Weights of a small image classifier.
Model: 3.62M parameters, arch poolformer.
Data: trained on dead-leaves pictures: piles of overlapping shapes, 36250 training examples, 149.7 epochs.
Rows from block 11, named by matrix and row number. Rows with one number belong to one neuron. Each number is 200 + 40 x the weight over its row's rms, rounded and kept within 0 to 999. All counts start at 0. After the name is the row's rms in percent of the matrix's.
# fc1: MLP up (model.blocks.11.mlp.fc1.weight, 1024x256), inputs 128-255
# fc2: MLP down (model.blocks.11.mlp.fc2.weight, 256x1024, transposed), outputs 128-255
fc1.653,105,127,144,179,208,228,182,191,222,118,246,202,234,185,178,208,183,213,110,209,261,204,206,192,230,225,165,163,153,186,195,159,256,161,204,217,181,215,267,224,180,290,233,180,231,188,205,167,177,142,132,224,195,179,177,228,159,182,122,185,211,246,151,235,229,250,250,233,239,161,151,142,147,203,214,224,143,229,160,221,260,238,230,228,209,205,206,200,210,239,167,163,142,215,309,124,104,190,276,276,251,200,139,250,218,205,232,295,225,269,159,198,182,267,187,156,205,243,180,210,185,169,204,179,191,248,205,178,180
fc2.653,100,218,227,178,229,177,222,218,244,229,165,166,178,205,199,192,183,158,175,204,154,217,179,154,201,145,208,204,195,199,213,273,277,208,264,234,165,265,219,259,135,237,209,137,218,152,271,160,250,191,208,202,185,196,209,275,205,209,146,140,197,225,216,304,222,216,237,161,152,120,184,277,165,156,161,192,285,231,187,218,100,176,182,164,192,194,250,239,178,149,171,256,278,188,212,290,241,219,153,179,218,210,147,246,220,215,123,201,143,196,184,218,241,246,182,161,231,196,176,190,180,229,132,199,167,178,232,193,160
fc1.654,101,232,153,162,154,237,271,169,237,198,194,189,110,163,220,258,206,231,247,226,215,285,165,167,132,175,186,202,209,215,295,138,285,198,187,228,267,264,178,261,221,205,162,224,245,166,142,192,232,175,215,188,167,245,192,176,211,242,197,213,232,194,173,202,215,231,280,165,183,229,226,210,133,180,206,186,188,167,238,184,157,218,128,261,199,189,198,119,195,262,160,163,220,191,142,158,155,172,200,222,172,165,185,183,219,155,170,234,194,162,219,200,177,136,268,179,203,208,245,137,235,222,143,282,253,293,186,248,267
fc2.654,094,207,166,288,240,139,272,198,207,196,224,138,238,206,181,168,176,216,234,190,146,179,245,140,277,234,274,186,119,201,172,157,172,165,176,255,254,209,232,178,159,157,262,236,249,232,133,248,220,257,199,196,198,202,147,185,165,127,224,198,192,197,177,234,179,124,179,194,152,165,234,182,211,191,172,207,153,249,202,226,166,164,249,163,212,259,244,257,226,146,158,175,170,215,279,172,208,198,194,247,201,121,196,135,206,193,206,193,276,227,213,193,149,181,156,208,201,215,234,171,262,239,192,239,174,212,259,209,232
fc1.655,096,198,163,250,132,267,220,208,235,197,185,191,149,173,273,197,204,186,172,217,191,102,198,179,160,228,137,184,311,192,248,136,253,200,177,182,162,187,149,243,307,257,147,241,228,154,170,160,280,205,213,179,203,213,216,118,159,123,183,200,190,213,142,192,203,154,203,169,176,153,157,232,134,192,256,238,208,213,258,203,233,162,153,262,224,194,161,237,126,193,202,180,160,201,145,179,226,128,243,213,209,164,266,161,233,229,248,163,196,211,151,102,126,279,172,193,265,199,181,200,233,213,224,204,185,216,149,80,188
fc2.655,102,227,227,130,188,146,216,196,169,191,208,206,209,231,149,207,176,111,103,271,190,216,189,233,134,129,169,191,208,251,159,195,203,155,164,198,319,168,177,209,185,175,251,299,175,165,194,288,237,173,238,210,201,152,237,214,196,162,196,178,119,215,180,171,162,213,173,202,176,209,173,233,181,206,198,233,146,283,210,219,65,143,192,184,234,249,154,244,152,207,220,202,267,161,198,221,254,194,197,128,185,205,119,190,172,222,190,232,198,176,217,277,177,111,275,194,253,258,158,211,169,257,201,188,217,141,262,217,232
fc1.656,090,224,179,173,237,149,136,193,137,193,213,321,221,214,183,136,237,161,205,157,238,216,224,182,227,112,142,223,213,225,161,189,218,228,232,204,269,199,166,190,211,171,245,174,207,176,257,207,140,119,189,285,235,206,201,242,205,174,170,221,160,221,149,218,202,193,214,242,149,203,129,162,210,221,173,185,180,250,265,194,174,184,128,241,144,136,189,184,181,201,249,203,134,224,191,194,202,212,235,128,261,262,179,123,246,175,168,239,193,158,185,210,238,218,234,232,201,337,216,240,211,197,163,195,101,194,262,167,211
fc2.656,099,176,207,183,208,180,121,157,252,266,174,257,197,162,244,252,227,200,230,206,209,214,157,257,157,308,182,213,183,222,241,224,214,134,205,184,127,240,183,207,229,168,182,238,188,214,254,182,212,174,216,191,190,218,160,149,313,220,309,253,244,175,179,205,167,231,187,172,218,215,149,227,147,166,261,167,200,202,216,218,172,173,261,243,182,221,167,286,205,147,140,188,249,240,208,177,193,173,205,303,249,178,219,180,121,177,151,116,169,169,236,193,187,144,261,174,291,156,275,162,204,242,139,268,116,199,210,154,210
fc1.657,094,205,181,257,238,227,212,180,139,166,243,192,211,182,188,223,147,219,212,77,215,240,230,203,202,195,200,199,204,206,214,241,270,173,197,220,235,194,173,192,218,245,176,215,164,230,197,203,207,160,186,252,240,227,188,254,184,213,142,187,189,176,255,230,225,154,204,195,163,151,175,193,253,122,181,211,174,196,176,169,197,203,234,130,182,142,143,170,155,207,204,213,208,224,287,241,146,258,253,166,179,172,226,187,218,239,221,154,192,249,206,209,152,255,261,182,132,187,169,120,215,197,254,194,284,196,256,283,190
fc2.657,103,170,212,219,168,238,219,160,185,260,241,96,273,100,237,133,214,179,210,227,233,154,154,181,137,151,312,187,224,136,226,134,154,246,150,222,166,148,239,190,235,154,137,203,260,183,187,164,199,188,242,152,204,226,188,131,191,227,215,134,253,137,229,191,182,257,213,190,168,241,160,217,216,196,127,222,109,194,198,200,217,175,207,276,200,199,198,176,96,157,291,205,173,246,191,126,209,163,207,179,179,150,207,188,218,148,211,222,220,146,246,192,277,224,154,208,253,182,154,238,220,200,222,230,244,194,130,164,189
fc1.658,098,177,226,160,151,177,177,158,188,248,181,195,171,218,179,233,186,161,191,245,218,279,156,202,250,242,195,206,244,150,162,229,198,225,199,214,219,143,158,234,224,227,137,230,213,254,233,200,218,180,164,217,251,241,277,180,194,234,137,198,163,209,104,207,142,248,190,214,207,262,158,198,246,178,234,233,247,131,217,254,184,193,206,185,194,188,196,220,286,227,195,173,151,197,266,221,230,147,236,174,155,227,202,250,211,184,215,238,233,159,178,288,248,233,155,149,201,203,185,69,233,200,264,190,216,229,217,232,181
fc2.658,094,238,119,191,189,165,209,205,161,185,230,221,178,189,255,154,185,182,213,152,211,164,243,244,135,190,209,228,244,183,302,197,268,212,145,165,242,200,227,194,236,251,201,162,267,211,193,173,235,204,198,239,112,194,234,197,206,207,221,234,297,211,206,146,212,180,168,204,196,194,200,279,234,186,244,174,226,211,167,160,162,281,228,141,220,184,248,238,215,133,248,216,265,183,143,191,184,247,264,197,213,122,152,317,108,235,149,234,183,181,214,162,226,272,228,172,259,194,245,248,204,257,173,192,171,218,192,211,246
fc1.659,095,232,230,193,257,209,249,198,242,167,221,251,212,219,160,215,166,237,221,205,218,288,259,246,130,211,225,179,146,194,227,228,231,161,170,263,239,225,242,173,262,201,204,186,212,234,262,130,231,255,177,149,188,144,172,191,210,206,227,141,143,188,219,231,118,200,224,200,245,204,169,231,220,150,201,179,221,236,154,182,305,248,243,295,231,149,187,199,167,212,218,175,155,206,138,165,225,245,247,193,118,159,131,204,234,131,272,205,218,146,254,272,201,238,188,180,195,146,190,135,236,171,256,99,216,258,250,189,197
fc2.659,092,138,178,212,250,213,209,212,226,150,268,247,224,194,206,204,189,161,137,207,224,174,222,253,214,189,198,194,224,206,270,141,168,203,251,190,225,214,204,190,154,111,127,169,166,240,180,188,232,180,219,207,184,233,158,150,171,185,231,215,186,210,255,187,227,200,159,190,157,215,213,249,179,196,218,238,220,160,109,227,153,224,206,139,171,250,207,232,222,137,190,148,235,266,185,204,206,175,266,163,299,187,222,91,225,222,118,193,219,221,156,167,154,275,204,244,202,177,245,145,161,238,201,246,130,157,243,193,217
fc1.660,090,198,197,238,208,195,196,147,163,247,239,243,186,148,261,166,216,183,210,157,178,173,213,119,196,139,229,241,222,239,223,143,210,153,143,173,193,242,253,252,221,281,213,226,207,243,206,225,201,240,263,213,169,213,251,290,217,164,183,169,266,227,282,259,175,261,196,241,187,189,278,210,210,216,234,156,187,174,249,189,185,181,278,173,211,178,233,175,210,211,279,190,180,149,236,180,203,233,245,215,266,223,184,214,244,186,204,292,202,218,154,204,178,237,272,289,209,182,234,147,224,211,187,160,159,208,175,269,229
fc2.660,096,151,152,232,228,198,209,210,220,195,155,258,138,254,140,209,197,185,241,238,168,168,212,226,215,253,185,174,170,154,198,157,277,173,207,157,211,151,169,213,167,194,196,184,151,253,200,105,210,144,213,239,245,283,216,206,199,195,174,209,204,242,139,213,264,171,178,215,166,232,171,218,206,151,198,241,170,250,262,139,149,206,181,262,260,324,243,160,191,219,175,220,172,180,192,146,229,164,218,161,188,229,191,200,149,173,204,225,182,134,158,209,186,236,208,273,321,228,231,191,205,167,231,184,145,169,290,259,210
fc1.661,105,251,185,157,163,134,225,248,205,175,239,251,201,234,178,168,235,236,166,238,154,186,251,169,214,204,157,207,154,257,203,169,225,215,216,207,218,194,151,289,240,260,169,193,182,217,238,149,221,169,169,156,262,313,247,193,173,214,241,261,240,225,244,237,201,121,206,199,273,274,200,178,224,258,235,177,190,251,220,143,179,174,195,202,134,182,166,209,263,222,127,177,243,235,187,203,218,225,215,254,179,223,216,160,123,286,214,247,197,159,263,142,189,157,245,241,146,177,188,178,173,112,206,250,156,245,193,224,250
fc2.661,098,132,226,196,223,174,256,221,186,125,231,126,163,157,256,269,180,167,281,171,190,199,199,110,207,174,155,221,238,242,226,235,315,278,262,192,265,245,148,264,231,265,203,189,140,205,178,174,159,225,248,197,171,192,206,250,179,269,276,156,178,177,163,184,191,206,181,201,142,171,204,157,208,120,202,178,181,221,163,238,168,154,181,179,142,173,218,182,143,259,190,129,214,193,240,169,152,132,194,127,180,191,226,202,191,208,188,158,164,209,227,194,181,200,204,154,184,219,140,222,239,239,260,225,258,165,220,155,196
fc1.662,109,209,166,226,230,223,192,190,186,227,194,213,201,120,178,144,240,145,261,182,247,237,238,202,163,264,170,170,167,311,188,162,233,240,209,182,224,160,155,220,175,170,249,239,217,204,201,140,188,135,184,167,140,228,211,169,118,224,200,266,236,248,239,216,195,254,255,154,141,164,234,206,235,181,231,281,136,173,135,238,131,184,194,167,184,178,292,186,268,194,163,219,274,248,163,207,236,169,239,295,178,162,106,162,134,236,282,187,170,171,195,232,167,248,223,257,193,185,276,210,184,286,217,224,239,201,220,121,167
fc2.662,111,219,255,287,173,167,218,173,166,163,229,187,236,192,251,149,159,222,202,219,240,166,197,180,196,160,273,242,159,190,258,88,201,168,205,208,226,221,112,144,147,262,211,205,223,175,230,210,102,176,136,170,273,148,167,101,206,209,242,248,175,143,216,163,131,188,201,203,225,196,191,223,220,216,232,169,218,205,172,223,160,157,197,249,141,183,160,171,223,202,113,169,208,172,208,169,231,129,261,226,152,198,177,239,182,162,255,255,190,164,154,236,220,160,219,214,211,148,180,197,315,135,204,178,238,265,186,128,208
fc1.663,091,286,269,244,191,241,224,190,261,226,182,193,184,166,183,193,211,235,209,238,232,234,169,222,215,150,241,208,167,238,222,171,225,172,186,221,233,128,267,263,182,192,220,227,200,222,234,269,217,177,94,211,144,181,179,200,209,139,128,240,209,180,144,204,212,240,210,271,156,190,226,229,152,207,165,204,204,192,261,216,108,151,181,229,155,186,222,172,142,214,269,233,103,149,233,209,246,268,235,235,206,293,219,164,232,139,183,162,221,235,226,187,272,224,165,189,201,283,230,218,244,132,204,172,215,234,211,173,245
fc2.663,104,245,166,190,197,237,230,206,227,165,173,203,222,203,196,160,230,149,168,195,225,224,157,73,204,194,211,211,222,250,170,205,220,241,182,178,241,225,214,217,198,238,260,177,291,155,155,234,255,244,219,140,178,187,196,154,131,248,223,215,173,254,204,208,205,183,257,226,223,237,200,141,215,155,198,173,218,148,147,157,177,168,216,140,196,175,259,258,157,213,180,201,278,176,178,211,230,182,216,255,219,210,198,241,200,318,160,211,144,200,198,209,211,223,146,162,153,141,230,236,153,279,213,239,194,151,245,188,172
fc1.664,093,166,185,178,243,252,167,261,283,134,189,242,247,214,138,264,187,121,99,189,231,183,172,231,139,148,206,153,232,247,213,209,205,176,162,168,200,158,217,275,203,255,267,197,184,149,147,295,118,150,260,179,255,270,267,190,179,215,228,241,145,251,236,233,225,216,251,182,145,223,202,183,126,229,222,195,240,165,256,276,180,182,201,178,226,168,142,204,231,214,196,196,185,196,215,266,187,199,222,255,160,225,155,259,163,258,136,186,218,200,175,231,208,245,136,221,260,295,220,226,207,177,155,180,140,254,165,136,171
fc2.664,104,267,203,257,239,217,198,200,193,212,257,229,239,251,201,158,104,167,215,242,220,125,164,145,150,210,190,261,198,227,203,221,236,232,241,273,141,219,194,172,133,219,220,156,221,178,213,141,245,205,180,107,179,173,230,227,265,201,177,137,124,158,167,187,249,223,193,164,252,190,153,273,148,136,196,183,143,193,179,191,155,153,247,244,159,168,122,171,271,116,219,122,234,217,251,206,170,158,158,113,195,146,130,199,209,149,198,250,154,156,236,230,207,177,188,172,213,249,189,264,255,246,201,201,135,263,237,207,192
fc1.665,101,154,189,150,169,160,219,167,188,189,187,256,239,224,184,228,213,175,230,169,146,223,182,128,303,189,191,221,237,260,173,191,198,203,220,210,263,222,256,160,225,230,182,223,137,144,240,271,183,174,176,177,257,194,180,177,127,181,241,233,224,196,214,153,165,186,200,182,218,203,183,214,158,169,191,211,237,228,169,230,186,235,239,136,301,234,207,221,136,178,175,265,199,196,117,169,232,185,198,261,224,246,112,181,217,145,136,218,189,218,221,168,221,226,248,143,190,73,134,230,169,208,203,186,166,199,114,225,236
fc2.665,101,224,297,177,215,165,193,176,193,172,177,252,152,220,166,213,187,236,196,160,254,160,148,241,96,182,172,206,195,220,233,225,207,190,161,256,186,185,157,156,267,227,228,142,122,179,237,162,189,159,185,180,173,203,180,274,171,195,199,181,139,234,246,217,178,223,291,166,165,131,197,193,212,115,185,181,236,187,206,204,122,203,161,148,256,177,249,218,248,187,220,262,189,188,136,232,157,225,120,197,181,171,190,139,237,223,76,208,219,155,175,224,246,185,229,176,169,214,253,142,278,199,273,165,215,225,241,225,244